{
  "dataset": "notes from a synthesiser with random patches",
  "train_examples": 78125,
  "widths": [64, 128, 256, 256],
  "attention": false,
  "precondition_frequency": 20,
  "adamw_lr_other_params": 0.0029,
  "warmup_steps": 200
}
Rows from block 14, named by matrix and row number. Each number is 128 + 24 x the weight over its row's rms, rounded and kept within 0 to 255. All counts start at 0. Numbers have three digits each. After the name is the row's rms in percent of the matrix's.
# convs1: first pointwise conv (model.decb.1.0.convs.1.weight, 128x256x1x1), inputs 185-221
convs1.0 084:125157140122142115132104167109136142134162151154121181138139121149109126173108165122164125127122115211098128127
convs1.1 083:119125113154079147116156095118108135123114135125124085104105090127131157106082130164143148142140171114104108104
convs1.2 112:129133114112081160129134134110132112148143094155132125120148154109112099141105129129149120150108107132114130134
convs1.3 101:164154131119080148135120119109130046123085138149160141087145091159143137183155102155127125102130120144119165148
convs1.4 102:054150120142144077108085173125115102131114143133142098056097092168114137133129141082141094108155099142116136184
convs1.5 113:112123154078104152129095137119081083090113152135140151127119123120145122194114100223131094091096144142129127086
convs1.6 098:143169050135138093131146091117104126109150086145144139206163114138147191132108147115163178152116087121125109099
convs1.7 101:119156110107142153110104177071150110091139108122109096090103130118153108129133101144107131145149112118162156121
convs1.8 111:110119114118095091190078096119113124144120122105148181094101152111116115090119137108128099130087067122105140093
convs1.9 104:103128104091103068136094084120120164133160158076146135151178182136120144156135107179135130116099094089120097107
convs1.10 126:191135155105132024127116132135147137098156114143131137130133141144116134158159168142111146144112142114095182118
convs1.11 095:141127165128128168139090139144101139131110158125097161161134150126125130138125102168162182153122089163124155154
convs1.12 092:112143115124139120132116132112114104125136154095152121139162139158151072150095128135184106108090116147131172155
convs1.13 097:126140158113155113133081146124125109127123118140123127127122184137109116144105130129116126079125112132101129084
convs1.14 122:194103104101146157114122115113140121107121140150144195101153101128136116175114144138137177101124142114172169132
convs1.15 105:126151165140141103121143035123046086140132094166106119145162190096089145105111146121111146111144167164160104152
convs1.16 079:134114118065104126099166146143091127134134109077132122105150146108114169148127147149163142098177125131154119112
convs1.17 101:131160103107155167114080127142161069120109193136148144114128139159135143107170168116185089140154146115114150146
convs1.18 091:092126152148142136074120126118146108145102089132134128141139139121119067133093132096107164133092139111149146200
convs1.19 099:115139079113159131098141147154165065165132159128142144133141110109085137114109141104139145108187151086130115151
convs1.20 087:170143129142138107157144147127123148122123137099133120163145157166140175114181132122084116145094144108132059161
convs1.21 108:151158125177161210176101147162116126146135131108147193140148129146113154180136148106101146151109101099107162141
convs1.22 093:095123126107135093139146110171155157124132147122100141101130143151158111138126138143132129086173127135140148146
convs1.23 100:156102131117079119168123150134145165192089136155115142157163117124139164140145135135148112090131155097136114141
convs1.24 098:126102115143157131158120095131105155094045137103137153154181091161172095127106191089128170119119150118142151133
convs1.25 097:122115101141118106129152108117110225160108132138146109161171160119097140131162096117109121145117138126161062155
convs1.26 115:112142129099138187163113140106130101114114107134097105107163166098112032171096139153152097121092169142121145078
convs1.27 098:152079142155179124109097068147162138081107090141116087173127145135165201106130153116140121129171163147123138148
convs1.28 106:137110073116119092117180145153164133112130165121120138083142140171116132131113089099166098095113144110082140128
convs1.29 106:124085172139138096157115145113072159077213144100150145088164080130078101166123148136093131121170129147136164113
convs1.30 100:077138137181157137130159152116151144184125123099165148147200127112067166129180158193092155136122151183146087141
convs1.31 092:101137096127166165104116141109102129142192152132112065085141147143133107098154150114107131161102130128103138143
convs1.32 105:072135107126094107127108146129104100079194110154140143048135155119090108177141131148144104114091124135147133100
convs1.33 106:175097125118092085150083163161123117112131105117170119127138118128077141173132124149156133099140144121122129138
convs1.34 118:164127118084117201071133130160158117057121144121136109108117156119154108102144117183181156140175166103126114137
convs1.35 091:126115134087167165175103124111154156112094200118124116117116130137120123133115139117104118127160085104083110103
convs1.36 092:111112148130110126116130124150114138136147116127110100117100118112160170135101087114149142175132189146135124144
convs1.37 092:163150106161176138127090117110158147124121135172146137129146104122077152084138114097135143129079131161128120153
convs1.38 104:065085142077119140128102107104118123112168134132117108152133143169109112190141116146112154133163112107172098128
convs1.39 088:119143128126130180168135122118132142086117122106150095120115113091113150119127110122085088158154150114116133089
convs1.40 086:133116124113124119110186079085119127119155110120115080146140101122103151109180166158147161119097122183125118147
convs1.41 086:141132171127109122157115084123138091125098180128102082135164105133173114065137145136137092123094159100132129145
convs1.42 090:076105118132144172122134078110128138113155149116129129160138097113165144146159131109137063129165104171099190133
convs1.43 098:146070135140114144160060129148143107066148130166118120086137196120068120095119122172127138149140164129086170153
convs1.44 101:176178121133096061116133140136100199093186112164110095119084149116162093120139100117150164128119106154172102151
convs1.45 102:130094137165133102089127178148158112172113142132151156140106179157189179166181137152158114126188118151120113131
convs1.46 110:130142090108107092127151156120119057111134120135156111135120146124097158110117089162137162112110156095115137138
convs1.47 100:128096137108121195120135131084175106137121153169152147173149104140128093227092111134114145087170143158140084039
convs1.48 104:128111161093085120137114175090136105149109144071095108159094156128115097156115123138117143125209151108092113127
convs1.49 108:112117121137079139133097125144132107146118103113108120108125153078130141148165137120088107115149082130139117100
convs1.50 102:177173153143108137118119097131152162100137108121126117161096155090167067171131136086141112137150092143124128146
convs1.51 111:150128172129139159117100118157140157112124140074149159139122094122107057125135140125123135185126107155143121128
convs1.52 096:136115163136096121137117091172205166094138128132119128124080137143094104106117185122125111146100112096142101133
convs1.53 076:143154135145086129145136116144150141144113168113143150128115132123146146117103130137126143150133122093150140147
convs1.54 098:076105116147130108130110133143161122077137148078101119125090131158133119094120079169149160146156140141139164103
convs1.55 092:133110127152126130125097113120151140121173101143102151120120137106101112123171118123158117112087135119153113136
convs1.56 116:075136103123098171160113164138135167118136116108168136119096131126158118106137134104167138074140144093153117111
convs1.57 094:147103170142087121106154135138143146153124089149124107113132156148140070119117118121156100099093113133090157128
convs1.58 094:123206146161118119120100134125140132148150142121131100142131117126113116156178130123156152149195182118126077103
convs1.59 091:161105113131148095090135072092161096104120103171109093128149107106124146106143123113080123180156090104136141128
convs1.60 098:139093112089166124120124146178126139098096094079123140122121131136119123140157095148103149155177176163199113085
convs1.61 111:099088118146144152144137170153140127142123129155184227156123125117134179139115119045136137077110147140096186141
convs1.62 105:132132103116122135141120075088129177074088099132115104142125154128170161151107128145139109150122120153102165166
convs1.63 090:084115119150091134084056146129155121141105105145162127178175133134136112060117140167132132108139092131140110086
convs1.64 102:129126123139093121138129111154112138096120076128142115143152121153106152120102148126131147145158133169149104142
convs1.65 107:092081125037114156121111106136168044143137155097149140100121169105123172136111110144145112136161085147136114121
convs1.66 109:112162149098125117144118108118130165129139128140153107128132126072124095160104172163100152138067123112110141150
convs1.67 105:202132150148098134113147124134126113131074115149105104171152146128129131139119111108117161085124160113118147113
convs1.68 106:145139123111125131113128134176128093164082155156094090127122132111106128160158063151108113079141126126109096155
convs1.69 108:110149104140150091119128084115107133169104121111119069147147119128152110101139149127138135083132133120049162131
convs1.70 101:154148126167125117136135099202106126105138153102109128172125133141133149118178154109119120128135131189148088142
convs1.71 084:152140100076116138151130096136083127129097132125135135134152140127108097110151115136124110165142091145114136123
convs1.72 099:091093121100154111101160104149114200161096138140087163126052147112166112129071121139139150160159116141139084147
convs1.73 110:124126128141107092115142152133132097122124123143101123123102153102119071076124120166085173148143151097125149119
convs1.74 110:088116122134108095125149118145116139127120102115130184119110171132097121130122106094138131182116135111135134152
convs1.75 091:118139156116181128120138150139097115121118118131134170148069127103145123134149077096117109165170134135103173158
convs1.76 108:197114153105132099132176133165147111095118132128169132107129139154092175135144133088172139175131148147122117154
convs1.77 100:131143084106108140108152110116152123161122175138109147114130130172113131081143143126151147163119137161128106161
convs1.78 099:104088138093126184126141111120128110135093160106103103092134110117127126147117103195119083143101135133137168085
convs1.79 105:112130123126124141122184097099111137102135114159112141107103145108123105133139118139129116146147124156191080115
convs1.80 106:171174115146087119183125115116100119154126146165166137100157181158164151155101118099154167110088134119093170136
convs1.81 107:212157131117154181043084159149113092099129136127125108148114160111161131142149153140144123120156192147135134113
convs1.82 098:117152103156115156129145186133183136122116069166117171083157103131134150138162103139101118091117166134110169136
convs1.83 097:130150127102155127145121143150114131144137112147107124110112089130127144138089136102162126131084140134090155159
convs1.84 095:104146128122109123131158134090117061136128139106131095170166137093118113128134108148119138141095141137127150136
convs1.85 105:104142150107113148117113138161130098127082148159161060123125105172108180108142129126106133124124164103123167114
convs1.86 095:127178132107156091044156177082128123111152144153109097067129123086146075133141095120116141086119104077142104125
convs1.87 087:112101137070132124132168092100073135125151112155124157114098141116099124103097090130146171183104171143101128120
convs1.88 081:136084124141127120110128106098161165139095130158129110150136138165138111121115102163080182123147127139119149142
convs1.89 090:143144092145113114135121127123121151080119075142174112123111116133156132159131159095061112135197129112131119103
convs1.90 110:102116095107124117133149174151145162112095092145133140141089175096149133151137107112130128134123152177100109147
convs1.91 107:125105155075147141107132147077111154136093134124147139144140148123142139134098138127182070199081174161090064091
convs1.92 104:128131127130112144066111135084136100123093089139097161100135123125140119136110137171147106123155144178154142122
convs1.93 104:134122135105129169098129110091162132158081153164137118097182132122134151186121116137082172105128075131131152117
convs1.94 103:101127131121099130141142129121114184155130107146133108177082136099126133146147105129119101144146075141132138164
convs1.95 101:136110097125109084120163071160110163130145140068108100150140117116100176056132134106138161103090127163051122105
convs1.96 110:159110149108110125146141110089120117104109103169172127120130110141152141178083173087122150116131050186117140141
convs1.97 104:126039141105130097241114136154087101166102154127169147097117154125123142142108085148125124103100084126127141098
convs1.98 102:123178109160113122171137132132071133168181140118131098126109114129120118128144118097149102119117110122154121069
convs1.99 104:116170173133107133096093160075110101143100136123135137079129114098138098142139088133093136111140164116149160103
convs1.100 093:155151137150105153129140117210138179129129117152141099121138155113107106105085117167155141117079163143073118150
convs1.101 100:120079147148129109255125140115114108138085177128150197088164129165127122147110104126118141106119127151108135081
convs1.102 106:115058180122141106174137176097128118089105121089091150110156091138125077125073111116082111114155126124128122143
convs1.103 099:120110131188106134125118118129060150105117149119122137100158130090157132150123126180156116152148113211153113067
convs1.104 101:130159146159150154139115082131084110096133135146109138185085108121145113083085158112167124171079139123133117162
convs1.105 100:200153096173124106163131130163072125201060117111137162122149115149149131195115108150071094116103110097067114134
convs1.106 099:140105114111109129094094104165134166083125144136134177201134183099154143119104150122126138186143148120118097123
convs1.107 106:144146106149161083163139122150158115124135136106116128181139084077137123135127158137136113158101100158107089140
convs1.108 109:097225154141118106118114125141113160142181140136122113135128108118110121137157121058127101149156132125100158166
convs1.109 089:168141134102085135130125152156103132136146129096138140142150158085141130128090108108151142126127042172106134140
convs1.110 088:109111119174100161135152139144119111120133113116115139094155149162107141125105155131075138142091128067135134114
convs1.111 099:084127115115115150125095109129131114174101162149096141124100111109140179103169116205120130107152138120160141141
convs1.112 098:205153073118132162094161125105133118158153139116116125121110166121141113138101109134125104151139150149119078155
convs1.113 097:086115073126106137122160113132139137205128121125132105070128122104145150149125151092098062124079147141116138096
convs1.114 104:160114113121116100135068085127143123126213129133142114151117170108094134159157163138140158153137142111137098115
convs1.115 077:148118138123119123133108144134129133117145127149164146142150096147132157161133119138142109106150109120116126159
convs1.116 105:044120141159106151140153114113108125046175110154145134161116072132071101088144138160161131113173113164140134131
convs1.117 094:130097146112113165119125098116139107164112163150127099104116106134156119115122156126093130119118135096107156177
convs1.118 106:080112116145137156142083144127096111098102105152127065167123102169083126093134112104168137089169137155113156173
convs1.119 090:165154160127096115118191127149119126142138112127122154124081108118160161081113169075099153155136122078124122099
convs1.120 088:116168167129151092142152109085123102133143135174131126152108102079147100110129086121145138123118144104139123158
convs1.121 121:072134137155140109107139140154122137119110098133131126162141102123104097078120149168126126141134154099147140084
convs1.122 085:149192128075158090153123162132114139136178143139146118147183063142093118087139128105149155173176150151108171116
convs1.123 103:100147120115115135122121123132105137114209154105151152103140146119116086171147094160130133125127098137121149094
convs1.124 085:139136131159147093125105108133135141106089144120145188157104136146115129136113147082164165102131172093127110127
convs1.125 088:118148129118103152126113144176133162105188131103082156146134105147143138088163098139135093125135105137082122172
convs1.126 091:129124122124054121110156119090106123127101115158111150141133137149121129111114117130148145139095150124142152144
convs1.127 103:112104139102115143129170170115142103200080099124164151135074125175150114101102129176112104150096132136108145128